Rows from block 11 of a small image classifier, named by matrix and row number. Rows with one number belong to one channel. Each number is 128 + 24 x the weight over its row's rms, rounded and kept within 0 to 255. All counts start at 0.
After each channel's rows are labels from the 100 images, of 14976, where the channel reaches its highest value: "responds to" is what is common among them. Only what is clearly more common there than usual is listed. The data: pictures of board games with random positions, seen at a slant.
# convs0: first 3x3 conv (model.blocks.11.convs.0.weight, 144x144x3x3, each kernel summed), inputs 96-143
# convs1: second 3x3 conv (model.blocks.11.convs.1.weight, 144x144x3x3, transposed, each kernel summed), outputs 96-143

convs0.87 [ 66 169 125 166 139 135 116 126 108 141  92 141 105 107  96 120 139 146 155 158 123 142 124 109 118 195 103 139 123 188  99 153 132 113 145 119 159 136  92 132 136 122 145 125 154 139 111 132]
convs1.87 [ 98 121 146 122 167  87 168 130 136 160 132 139 138 134 197 133 105 107 114 121 149 109 139 116 130 121 116 127 124 157 151 112 115 132 140 136 152 114 128 122 157 167 138 149  86 121 129 175]
responds to: nearly empty; discs in an upright rack

convs0.0 [114 159 142 158 128 166 108  88 158 200 112 153 166 136 116 119 180 119 127 163 129 127 145 127 136 136 125  95  88 115  95  85 141 120 143 128 120 142 115 136 131 115 123 117  92 106 103  91]
convs1.0 [135 144 121 110  91  86 102 190 145 126 116 121 139 133 143 139 109 138 139 138 119 154 120  96 112 135 120  90 143 122 152 167 110 135 122 139 133 106 115 132 128 136 144 144 123 118 151 101]
responds to: draughts

convs0.10 [112  83 124 124 137 140 140 152  76 102 173 121 176  96 168 128  81  92 133 127 169 122 132 101 125  74 119 113 101 117  76 174 142 116 115 124 107 127 128 132 162  58 122 158 148 163 171 131]
convs1.10 [145 154 136 125 181  98 155  75 113 105 150 107 119 108 112 143 136 152  88  81  94 168 122 151 154 158  96 159 127 165 100  96 114 124 133  97 151 117 135 171 115 153 131 143 117 117 180 152]
responds to: half full; discs on a green board

convs0.111 [165 123 131 126 171  94 106  92 128 111 135 104  96 115  91 139 118 154  92 157 158 127 100  94 144 166 117 177 119 129 182 180 161 176 122 148 133 115 153 126 136 115 167 129 125 145 125 126]
convs1.111 [118 162 170 117  80 112 143 108 130 142 114 160 117  94  94 116 120 126 116 152 118 129 132 114 115  81 158 131 104 116 112 106 125  99 129 149 147  98 130 153  99 126  91 111  89 130 151 139]
responds to: nearly empty; discs on a green board

convs0.43 [ 95 168 119 142 129  62 115 144 145  83 135 130 124 107 129 117  74 141 114 110 118 131 141 131 169 105 160  80 135 133 137 105 134 125 132 133 103 148  96 149 119 150 126 118 122 151 102 100]
convs1.43 [153 128 133 145 139 128 141 139 158 120 167 136 171 134 168 138 141 125 145 147 155 162 135 148 107  91 124 142 137 148 134 172 141 144 138 185 135 114 159 146 114 136 124 155 172 148 139 131]
responds to: first side has more; nearly full

convs0.56 [115 105 118 110  83 115  98 118 118 128  90 167 112  78 179 107 126 106 149 139 150  91 111 127 184 150 113 118 153 123 116 149  99 141 136 176  98 111 114  87 173 125 183  94  81 133 135 111]
convs1.56 [141 155 162 145 114 138 169 117 117 145 133 147 129 106 105 104 141  50 147 138 115 125 102 158 143 132 123 138 143 142 155  98 146 112 127 144 145 122  97 126 128 115 134 162  89  51 149 105]
responds to: digit grid; second side has more

convs0.122 [127 121 167 126 144 193 112 115 159 126 121 149 137 155 148 164 146 149 114 142 126 135 215 135 111 135 126 106  86 156 113 117  90  87 169 130 150 108 131 126 118 121 138 121 127 150 142 109]
convs1.122 [111  84 148 110 126  65  73 107 111 122 131  87 193 127 145 113 134 124 154 174 120 138 160 104 138 102 129 118 140 115 115 141 139 117 130 111 114 119 135 126 132 140 155  91 151 160 176 101]
responds to: second side has more; nearly full

convs0.13 [125  78 138 148 129 155 109  44 149 157  88 176 122 143 150 129 123 168 109  92 131 131 130 121 114 177  92 138 120 153  78 161 107 153 144 136 128 119 160 109 115 148 107 120 146 159 132 125]
convs1.13 [152 115 111  85 139  41 129 123 132 116 152 129 133 107 140 125 115 115 130 111 128 101 144 119 109 131  89 109 146 134 174 127 106 149 101  96 135 137 119 116 131  82 162 168 127 149 118 152]
responds to: nearly empty; second side has more

convs0.25 [112 167 152 179 160  73  97 191 116 163 111 143 127 131 112 151 141 121 122 120 162 157 179 124 113 120 101  97 126 125 121 121 189 123 157 156 125 145 126 106 138 120 153 147 154 120 142 118]
convs1.25 [ 82 162 123  84 179 157 150 153 132 138  83 135 124 134 116 146  94 118 140 143 113 138 137 142 166 160 123 164 104 126 151 140 134  90 144 127  82 149 134  89 131  99 128 132  75  80  99 146]
responds to: draughts

convs0.49 [147 110 153 126 125 164 118 112 147 141 168 146 113 130 110 121 173 132 109 124 115 136 180 134 111 122 129 152  94 132 130 142 142 160 105 128 166 129 126 122  95 112 147 120 129 104 132 123]
convs1.49 [111  99 162 131  91 122 129 119 115 144 141 111 134 111 105 123 144  93 128 136 116 116 138 172 191 116 131 112  66 120 135 166 136 104 113 140 136 127 138 127 124 104 231 141 117 122 129 109]
responds to: digit grid; nearly full

convs0.92 [127  83 115  99 135 149 127 131 124 126  97  88 134 144  99 109  96  92 111  80 140 126 108 177 119  77 167 145 107 136 125 172 129 171 147 137 166  80 151 141  76  95 122 108 172 156  58 120]
convs1.92 [114 108 143 102 103 163  85 159 112 156 157 164 104 115  96 107 100 150 122 120 142 135 172  85 145 109 142 111 127 122 147 123 164 127 156 161 146 132 132 133 171 128 135  95 167 131 148 162]
responds to: stones on a line grid

convs0.40 [137 130 114 180 133  93  99 109 142 103 134 164  69 131 129 133 160  89 150 120 146 155 116  98 174 171 110 155 134 106 137 133 118 102 134 121 108 163 136  79 132 121 161  95 159 125 159 117]
convs1.40 [130 133  88  92  99 120 103 139 117  86 143 148 103 119 129 116  91 118 162 100 131 126 109 147 195 108 131 105  92 136 125 134 157 124 127 112 135 110 131 151 141  87  94 115 126 118 105 153]
responds to: digit grid

convs0.105 [116 112 151 125 129 124 173 159  88  82 112 130  93 149 142 130  47 161 133 135 160 172 119 136 133 121 184 137 110 123 107 152 131 156 132  94 132 162 113 164 144 132 117 110 138 140 127 139]
convs1.105 [142 145 122 166 118 147  81 154 124 109 129 116 152 128 117 156 100 135 126 127 155 157 117  81 119  75 138 194 130 142 186  88 158 148 105 108 102 121  79 137  97 128 175  86 146 147 140 164]
responds to: first side has more; stones on a line grid

convs0.42 [129 122 106 139 124 116 169 124 101 150 181  95 239  95 127 142 107 129 122 124 147 110 107  98 118 134 108 112 102 130  64 129 116 122  66 133 123  81  96 137 132 145 116 113 108 145 123 135]
convs1.42 [122 166 126 134 132  96  94 178 116 138 111 146 152 102 149 146 120 134  65 145 108 163 114 178 109 124 126 165 145 143  68 120 130 144 122 132 171 146  97 137 140 136 111  87 176 151 170  99]
responds to: half full; discs on a green board

convs0.17 [161 143 143 162  79 120 159 177 114 122 100 182 106 160  74 108 120 183 100 130 128 142 137 132 124 133  99 107  99 139  84 108 126 151 155 140 158 129 137 140 108  96  90 152 134 141 124 126]
convs1.17 [153 121 127 129 113 126 145 153 138  95 115 105 115 110 140  91 136 109 143  92 127 136 136  99 111 121 143 139 136 120 166 157 160 166  98 120 111 163 130 105 133 166 184 165 128 160 130 111]
responds to: nearly empty

convs0.143 [122 134 117 154 127  74 189 207 143 127  97 140 104 188 116 128 140 161 150 139 121 145 120 148 137 155  92 164 127 135 136  88  77 100 149 135 145 160 142  99 113 114 114 144 144  86 122  97]
convs1.143 [127 124 139 144  98 104 162 137  97 135  73 137 118 158 109 103 103 108 112 118 103 162 135 104 103 148  80  93 121 127 117 154 146 122 123  94 113 149 121 114 122  85 123 111 116 148 119 143]
responds to: noughts and crosses

convs0.8 [104 130 106 113 150 120 129  97 166 121 114 121 121 107 103 155 156 147 105  79 131 150 146 151  88 166 119 147 105 114 143  99 138 152 119 138 135 122 138 114 121  79 111 139 151 153 118 145]
convs1.8 [148 113 153 106 157 112 152 163 140 157 124 156 175 149 135 127 108 119 104 147 132 111 130 118 115 160 136 113 100 127 134 140 192 142 140 168 124 153 114 126 146 165 115 122 143 128 126 144]
responds to: second side has more; nearly full

convs0.74 [135 146 136 128 121 103 132 123 171 160 158 133  49 156 129 135 114 148 140 125 147 204 157 119 133 128 109 150 137  79 160 138 133 191 111  78 154 165 131 133 121 132 128 109 128 107 124 122]
convs1.74 [110 128 139 106 100 136 153 153 116 131 116 128 109  98 137 127 100 113 143 144 131 111 110 122 136 125 150  93  90 118  92 128 119 125 161 195 137  89 129 163 169 130 132 128 152 127  88 145]
responds to: nearly empty; draughts

convs0.80 [103 122 107 109 126 125 129 115 158 155 170 147 126 111 129 139 160 117 150 131  99 133 146  87 135 163 100 120 126  95 134 102  91 118 127 152 118 150 120 104 141 134 124 159 143  95 122 118]
convs1.80 [105 139 115 133  76 115  94 141 152 142 135 133 135  90 151 112 114 107 134 141 172 110 131 116 102  77 121 129 107 102  91 132 119 122 130  95  96 167 104 133 157 171  96 140 153 119 164 126]
responds to: second side has more; discs on a green board

convs0.121 [100 110 128  99 180 159 140  91 155 124  88 170  86 152 129 119 179 129 101 136 144 100 123 163  97 151 142 134 101 112 124 172 160 175 138 142 126  91 104 131 113 139 121 162 141 156 124 134]
convs1.121 [125 148 141 127 105  95 153 162 153 141 103 154  81 121 142 119 132 111 122 112  88 121 138  97 153 156 104 109 112 140 131  96 143 179 125 131 136 117 108 114 172 141 140 121 136 100 123 108]
responds to: nearly empty

convs0.138 [145 138 138  85 170 150 130 107 103 121 148 116 134  97 161 128 115 124 122 135  80 119 104 138 136 111  96 136 162 143 130 135 134 128 101 139 157 197 138 128 116 130  77 103 110 108 145 151]
convs1.138 [112 123 147 136 116  87 149 131 154 103 126 180 156 141 118 116 135  84  80 125 128 148 111 119 107  91 129 138 140 148 136 160 125  93 133 150 133 165  88 152 114 106  94 160 136 137  81 127]
responds to: noughts and crosses; half full

convs0.26 [131 125 105 104 123 147 161 105 169  89 152 110  64 125 113 115 135 178 152  71 103 126  75 110 121 123 113 136  99 139 121 127 106 154 116 122 129 111 124  95 139  76 124 168 122 160 154 137]
convs1.26 [129  96 130 135  63 159 104 113 114 138 148 160 166 120 116 163 130 100 103 121  72 147  88 129 159 147 141 138 133 135  95 171 112 102  87 119  80 140 102 162 128 129 120 117  98 132 109 103]
responds to: nearly full; stones on a line grid

convs0.6 [128 101 119 115 120 109 100 176 116 172 103  78  97 138 155 131 146 138 139 134 135 124 156 110 126 111 149 139 151 102  90 108 120  75 154 115 154 120 111 135 151  46 107 109 141 114 156 111]
convs1.6 [118 110 117 122 117 112  86 132 148 111 128 128 149 110 133 115 137 129 130  97 117 101 169 111 132 106 136 127 122 109 151 142 103 120 147 113 104 142  88 134 105 131 112 150 141 126 173 120]
responds to: discs on a green board

convs0.36 [103 138 131 128  80 127  81 135 173  56 142 137  63 122 111 138 118 122 140 130 106 114 115 102 166 128 139 120 141 162 159 133 143 111  84 161 136 153  96 149 127 150  95 120 121  96 144 152]
convs1.36 [177 156 169 149 151  92 126  82 115 109 113  95 140 109 178 119 127 150 149 119 112  96 144 133 132 128  94 106 147 147  94 156 134 151 130 161 128 111 131 156 119 154 133 142 120 113 179 141]
responds to: nearly full; discs on a green board

convs0.45 [141 109 111 155 131 132 155 114 109 139 156  98 163  99 175 139 122 102 187 134 178 134  88 126 149 144 152 108 121 185  64 136 120 116 130 155 129 146 108 182 142 111 115 129 169 197  99 113]
convs1.45 [115 129 128 153 154 136 129 145 120 120 183 179 161 144 160 119 133 132  94  61 158 182 128 131 117 154 118 108 139 141 154  92 110 124 108 123 156 151 112 126 142 136 127 124 123 133  98 161]
responds to: half full; discs in an upright rack

convs0.35 [115 115 125 114 108  97 150 123 172 100 185 149 155 172 142 137 122 151 115 179 113 120  88 117 164 135 160 104 159 131 130 137  85 199 124 130 101 159 118 138  98 119 139 165 119 116 115  89]
convs1.35 [147 113 167 206 132 120 128 162 150 122 120 149 157 108 140 116 138  96 128 120 164 117 125 127 133 121  91 114 126 162 106 167 117 159 145 149 140 123 147 118 124 119 132 132 162 114 137 138]
responds to: first side has more; discs in an upright rack

convs0.52 [121 171 148 170 101 141 172 158  95  82 159 104 135  93  68 107  76  90  69 125 146 140 135 135 120 144 103 137 130 102 144 139 132 153 129 148 115 175 150 123 132 128 105  95 116 117 166 143]
convs1.52 [162 102 128 135 110 114 121 125 139 118 118  98 154  94 132 122 125 164 143 139  77 191  99 103 159  75 146 102  88 166 126 120  86 144 130 125 123 118 104 173  86 139 101 131 132 106 135 141]
responds to: first side has more; stones on a line grid

convs0.95 [110 141 154  97 168  98 114 125 119  95 120 150 166 159 128 128 110  94 100 137 146 110 165 116 138  99 100 127 139  87 163 133 118 104 157 147 133 126  97 101  89 142 106 122 101 112 117 100]
convs1.95 [152 111 175 112 143 152 110 119 122  96 144  95 135 136  94  89 119 144 101 132 107 107 160 122 117 168 124  99 101 138 122 159 105 113 205 153 145 101 114 142 132 173 116 150 137 109 205 109]
responds to: discs on a green board; nearly full

convs0.99 [114 113 164 142 132 152  81  98 146 108 121 127 132 159 108 138  65  85 138 148 161 178 111 118 108 161 104 201 110 122 166 153 138 132 150  83 138 139 158 147  93 138  95 128 110 128 120 156]
convs1.99 [159 117 110 100 165 130 114 164 153 133 134 123 109 138 151 140 121  99 152  84 138 150 143 160 135 120  99 170 113 136  95 132 135 161 138 135 144 115 158 170 142  85 143 135 126 132 143 129]
responds to: draughts; stones on a line grid

convs0.134 [125 132 124 135 139 155 108 117 129 108 186  82 184 129 103 134 125 126 139 136  82 167  95 102 157 111 112 130 127 131 123 208 135 117 184  88  90 174 137  99 110 141 135 136 141 130 145 103]
convs1.134 [160 118 103 108 126 129 117 142 119 139 129 107 149 101 106 100 123 115 121 147 175 124 110 114 121 152  91 105 133 138 137 124 122 151 142 164 209  69 139 186 120 110 124 171 117  93 117 145]
responds to: half full; discs on a green board

convs0.64 [107 108 177 134 162 109 116 138 131 113 115 157  92 155 127 128 125 138 146 116 160 116 128  88 122 150 127 122 121 101 129 102 115 129 137 165 154 108 137 126 136 142 161 132 113 111 103 103]
convs1.64 [124 112 122 158 100 109 120  85 134 134 111 144 101 111 141 127  98 144 164 158 152 123 143 139 127  89 148 127 140 120 121 144 101 145 107 102 120 132 141 110 128  94 146 117 129 179 127 179]
responds to: nearly empty; discs in an upright rack

convs0.78 [116 123  92 112 141 126  90 122  76 135 115 114 141 112 134 145 113 117 101 137 138  86 165 128 124 151  96  81 137  87 153 129 107 133 167 141 142 190 170 126 109 104 114 103 138 113 106 160]
convs1.78 [144 134 120 153 150  83 134 110 127 108 118  96 104 139 158 121 111 108 107 133 128 138 143  88 117 102 128 131 146 163  70 123  94 166 147 190 104 119 193 145 129 119 107 150 132 120 161 121]
responds to: nearly full; second side has more

convs0.37 [108 124  99 136 118 127 159 122 141 116  81 105 100  98  89 143 150 128 141 127 150 104 112 129 184 149 108  99 130  99 173 139 113 177 134 145 139 142 148  88 102 160 171 117 158 169 135 125]
convs1.37 [124 132 133 120 147 135 106 163  96 114 112 122 106 162 133 111 123 186 181 139 113 148  98  88 134 119  77 151 133  93 100 143 133 111  98 157 133 118 131 130 129 110 120  96 104 151  88 144]
responds to: digit grid; nearly full

convs0.48 [152 111 107 105 118 140 149 124 136 131 107 117  81 108 132 120 126 111  54 129 125 136 124  87 132  93 115  90 145 110 150 131 126 136 123 137 115 163 129 156 150  94 158 134 110 157 130 142]
convs1.48 [156 146 109 101 109 135 143 160  86 132  86 173 125 145 163  99 162 156 124 121  97 144 102 123 125 177 122  99 148 131 128 160 148 156 128 195 157 142 139 151 147 149 156 131 151 184 122 142]
responds to: stones on a line grid; nearly full

convs0.77 [129 142 108 136 124 133 148 159 134 145 111 146 141 130 139 135 115 112 120 132  94 200 136 151  86 128 155 131 133 104 115 135 124 176 126 120 140 136 139  83  57 114 123 148 156 169 113 145]
convs1.77 [ 98 110 113 177 149 112 125 110 129  91 112 121 107 132 106 145 163 145 152 127 136 134 122 107 110  79 138 116 130  77  93 119 116 159 117 148 116 132  94 110  90 145 138 104 136 141 127 108]
responds to: first side has more; nearly full

convs0.125 [140  89 171 112 105 145 120 123 107 131 139 158 126 129 122 108 121  67 151 113 141 137 122 119 114 121 122 113 163 144 122 140 143 151  99 114  90 145 108 134 121 111 189  94  89  67 107 123]
convs1.125 [119  98 183  89  84 131 127 145 107  92 133 155 112  80 113 112 128 142 136 129 169  96 114 173 162 102  90 116 168 158 137 125 130 102  92 163 176  99 130 110 111 117 152 122 111 106  93 112]
responds to: digit grid; second side has more

convs0.4 [133 122 138 126 116 141 120 103 122 143 154 156 156 113 119  95 123 194 123 130 100 132 119 101 135  93 121 112 160  92  96  89 149  78 102 131 125 160 107 164 119 139  82 147 159 203 122 129]
convs1.4 [100 131 115 103 132  94 109 140 142 136 127 175 159 150 103 120 127 155  94 108 121 112 130 102 121 123 118 113 115 128 146 118 115 114 129 119  99 140  96 100  94 103 129 166 105 176  97 115]
responds to: noughts and crosses; nearly empty

convs0.24 [112 121  69 139 153 134 112 127  84 120  97 110 152 140  92 100 127 121 124  97 140 133 143 133 123 115 153 108 125 115 120 127 149 144 122 138 135 128 109  93 165  96 131 140 116  99 147 155]
convs1.24 [120 149 105  99 111 149 151 152 148 156 143 130 106 121 131 111 141 103 106  74 105 184  88 147 111 124 106 102 103 121 107 124 104 116 125 160 131 146 120 110 156 114  92 143 105 134 113 111]
responds to: stones on a line grid; nearly full

convs0.140 [136 146 129 131 146 137 127 137 176 116 152 137  87 104 119 131 147  96 133 160 127 102 164 108 121 108 113  95 134  79 126 132 118 212 127 107 137 116 122 109 187  82 102 130 117 130 126 127]
convs1.140 [107 127 117 111 179  92 118 161 170 127 152 130 109  77 129 142 144  77 107 160 130  99 136 123 143 124 128 127  79 131 119 123 130 141 106 115 119 105 133 103 133 111 109 113 171 107  62  78]
responds to: nearly full; discs in an upright rack

convs0.103 [149  94 108 106  97 122 167 255 147  84 143 140 120 149 138 132 103 127 163 121 146 179 117 110 131 132 151 110  94 134 109 113 124 106 142 136 126 137 127 114 124 119 111 117 146 141 121 129]
convs1.103 [113 131 104 116 111 186 100  71 110 110 137 154 151 123 112 135 115 144 129 131 158  98 107 121 134 128 118 151 170  87 147 120  91  92  95 121 127 129 113 122 120 138 111 146 141 139 128 113]
responds to: first side has more; nearly empty

convs0.88 [ 92 103  67 126 141 123 119 142 103 156 168 103 138 126 129 133 182 106 175  81 158  99 116 151 156 137 137 100 154 131  75 142 100 165 136 143 107 132 131 106 122  87  97 109 111 128 131 151]
convs1.88 [109 163 104 137  54 130  96 123  71 175 150 156 147 111 116 145 121 163 146 114  94 131 130  93  95 136 150 138 118 121 117 144 129 135 126 107 127 148 136 128 139 104 110 126 122 111 136 117]
responds to: half full; stones on a line grid

convs0.68 [109 116 111 123 136 106 114 117 117 134 153 107  80 116 152 105 146 126 157 151 137 106 131 144 130 144 157 101 151 110 112 117 122 104 120 103 118 144 135 107 156 121  88 124 127 163 140 121]
convs1.68 [153 107 106 121  97  97 144 163  89 117 162 172 156 154  94 147 136 127  91 180 106 120 127 115  97 139 137 116 142 122 148 110 133  64 124 111  79 145 127 122 116 140  98 137 115 171 121 132]
responds to: noughts and crosses; first side has more

convs0.54 [124 181 117 153 111 158  85 167  93 156 137 104  92 138 109 126 155  98 108  99 102 140 158 121 123 137 157 146 155 148 105 135 102 130 155 113 141 133 150 127  98 123 135 132 129 119 135 118]
convs1.54 [120 188 139 136 134 106 156 158 129 126  53 105  77 139 131 105 155 127 130  98 166 144 123 106 145  88 126  96 118 110 152 139 136 150 124 140 135 173 131 113 135 125 148 144 129 135 102 157]
responds to: discs in an upright rack

convs0.102 [132 119 108  94 109 122  82  72 135 150 122 136 147 134  98 150 185 119 137 104 179 136 125 137 101  91 110 106 155  81 162 144 141 137 119  90 123 113 126 140 128 141 128 112  97 163 115 153]
convs1.102 [133 141 105 124  86 129 151  78 169 113 135 122  99 141  99 123 111 114 125 145 131  92 146  86 151 181  84 115  87  78 155  97 130  94 123 111 120 130 131 102 144 113 124 143 124 149  96 165]
responds to: nearly empty; stones on a line grid

convs0.62 [140  95 115 101 135 134 121 221 139 105  98 144 114 150 140 112  81 161 136 124 131 118  97  65  89 126 125 108 128 119 130 117 126 148 146 124 120 137  91  69 130  96 134 110 133 183 131 157]
convs1.62 [ 87 154 133 118 142 155 137 167 115 151 138 151 114 156 148 119 127 158 123 147 143 145 129 127 117 128 120 143 104  92 145 101 132 159 100 107  84 116 107 142 166 134 125 133 127 164 109 146]
responds to: nearly empty; noughts and crosses

convs0.70 [134 120 111 107 112 121 146 139 143 113 172 116 135 114 171 122 117 126 132  87  84 127 135  84 133 152 105 104 166 144 122 110 127 132 138 142 140 146 172 117 167  81 142 155 117 170 129 165]
convs1.70 [132 100 123  94 127 119 142  79 134 145 113 123 172 148 132 109 127 105  88 151  80 124 122 155 151 170 111 113 127 141 158 119 161 146 131 129 116 130 141 205 105  77 131 140 119 119  86 155]
responds to: stones on a line grid; half full

convs0.137 [154 118 148 137 150 167 132 107 121 134  80 128  83 140 132 146 118 141 162 128 105 150 105  91 130 145 121 184 117 112 107 153 108 151 174 117 128 135 110 119 116 106 127 119 151 136 147 134]
convs1.137 [ 96 105  97 154  64 120 121 138 132 126 134 141 116 111 143 136 148  85 101 101 159  92 109 123 135 188 138 132 112 119 172  89 127 123  89 109 126 163 148 178 125 132 109 134 127 116 133 138]
responds to: first side has more; nearly empty

convs0.93 [136 103  92 117 125 168 159  73 101 170  71 139 170 150 132 116 125 135 101 119 138 139 124 145  76  67 121  99 122 118 133 143 128 117 166 126 133 160  91 135 127  84  93 124  98 144 113 138]
convs1.93 [125 126 135  93 149 148 163 130 106 130 119 179 131 178 105 109 144 168 130  99 106 128 160 127 126 166 111 153 141 139 143  95 106 101 127 128 108 172 116 144 152 148 111 174 132 184 114 109]
responds to: noughts and crosses; nearly empty

convs0.21 [140 119 142 150 111 129 195 164 159 153  98  64 109 132 101 145 150 118  94 155 120 112 132 137 144 141 177  86 178 183  99 128 116 111 106 114 131 136 116 150 136 162 157 141  98 140 115 120]
convs1.21 [ 92 163 137 115 122 140 148 100 181 124 119  34 181 158 124 136  89 151 146 152 138 127 118 133 154 127 122 150 140 117  88 142 189 116 124 121 156 140 124 137 125 124 129 109 130 129  92 104]
responds to: nearly full; draughts

convs0.32 [120 134 134 127 147 148 129 156 102 137  99  92 102 136 116 118 134 125 108  97 131 152 125 114  95 110 119 133 156 155  93  97 105 188 127 139 106 105 131 152 126 163  94 132 109 160 120 125]
convs1.32 [115 165 149 126 185  95 122  68 115 106  84  94 135 134 105 119 126 133 134 111 101 136 121 144 151  95  91 104 135 125  97 146 158 112 141 172 141 134 145 116 132 121  98 155 142 148 126 105]
responds to: discs in an upright rack; nearly full

convs0.101 [119 132 136 104 155 133  98 197 108 130 131 144 125 120 113 149  99 119  87 131 133 119 126  88 148 108 178 127 157  81 103 128 144 111 100 147 112  80 113 173 108 109 134 134 126  93 109 130]
convs1.101 [131 120 137 128 109 151 128 133 138 158  72 151 143 100 127 138 131 175 130  97 165 157 130 148 112 122 123  99 164 103 133 125  87 136 160 153 162 129 126 122 123 128 111 123  85 142 122 144]
responds to: first side has more; nearly empty

convs0.109 [127 162  88 147  98 126 111 213  92  94 184 123 128 120 125 129 131 138 118 160 117 116 131 172 149 147 129 133 146 129 115 135 110 138 130 130 130 163 147 129 103 152 143 139 100 124 145  98]
convs1.109 [142 135 128 150 131 143 189 166 120 127 111 160 153 142 101 135 131 136 115 122 111 153 126 128 147  96 117 115 116 112 156 111  91 120 125 135 114  88 141 103 121 110 124 106 139 113 129 149]
responds to: noughts and crosses; nearly empty

convs0.51 [124 143 153 130 139 119 111 171 138 133 117 119 120 101 106 146 107 111 131 149 143  98  81 146 150 104 132 116 142 132 113 122 122 140 136 131 118 157 120 144 173 115 121 104 105 159 115 118]
convs1.51 [ 92 158 170 145 196  89  98 130 158 123 104 134 175 151 110  97 116 132 114 157  96 127 104 132 137 154 128 123 145 105 142 125 111 132 119 116 125 116 133 128 158 114 103 169 132 106  96 130]
responds to: discs in an upright rack; nearly full

convs0.133 [ 98 152 118 110 101 130 119 152  52 101 145 113 112 136  60 121 106 181 177 121 158 126 127 143 161 118 172  97 110 152  88 104  62 125 138 134 101 126 141 136 156 132 114 109 153 129 125 121]
convs1.133 [136 133 125 160  83 164 200 174 140  99 134 149 181 118 125 138 173 122 122 134 137 113 120  91 158 115 102 142  89 140 159 116 112 149 161 123 162 159 142 140 100 102 127 135 147 116 154 147]
responds to: first side has more

convs0.57 [124 134 134 138 162  99  78 152 152 122 224 125 166 140 168 120 120  97 142 114 162  98 103 133 166  97 165 139 136 136 113 109 136 129 145 112 141 144 155 126 174 145 168 141 160 126  98 161]
convs1.57 [121 130 170  65 162  62 178  97 126 148  87 187 135  69 126 122 162  71 125 149 132  84 152 118 118 126 121 154 111 158 105 140 101 116 134 147 132 123 117 134 140 160  90 119 160 114 134 148]
responds to: half full; discs in an upright rack

convs0.11 [125  99 122 119 115 141 106  88  99 143  96  99 142 119 162 101 153 139 100  96 168 163 112 121 115 102 110 107 138 112 114 145 119 137 163 159 125 114 155 125  90 112 136 152 134 143 137 140]
convs1.11 [149 121  94 113 100  93 132 122  48 118 146 195 111 144  96 104 172 138 102  92  95 149 125 126 141 147 134 121 124 125 131 102 130 178 145 140  93 154 123 139 141 135 113  90 152 182 108 111]
responds to: stones on a line grid; nearly full

convs0.5 [122 125 144 140 141 104 169  45 190 138  90 149 109 164 144 134 110 149 138 124 131 110 137 137 116 134 164 151 151 131 164 116 136 104 152 162 123 113 178 130 139 101 102 122 129 145 148 121]
convs1.5 [149 115 131 101 118 126 148 116 142 134 142 114  89 145 149 103 161 124  97 105 119 106 159 102 151 105 148  97 154 126 146 121 141 127 122 126 149 143 119 126 120 143 148 131 110 131 109 137]
responds to: nearly full; noughts and crosses

convs0.117 [102 102 127 140 108 120 158 121 124 133 115 101 146 131 147 121 107  94 168 129 130 148 156 128 100 180 128 135 144 150 112  99 114 126 102 111 118 167 144 135 164 144  94  86 182  69 109 131]
convs1.117 [100 126 109 105 113  47 180 142 123 131 139 175 138 119 129 111 139  80  68 117 100 152 132  82 114 139 111 130 118 139 146  88 148  98 119 115  72 161 135 124 115 109 140 166 118 165 117 142]
responds to: noughts and crosses; nearly empty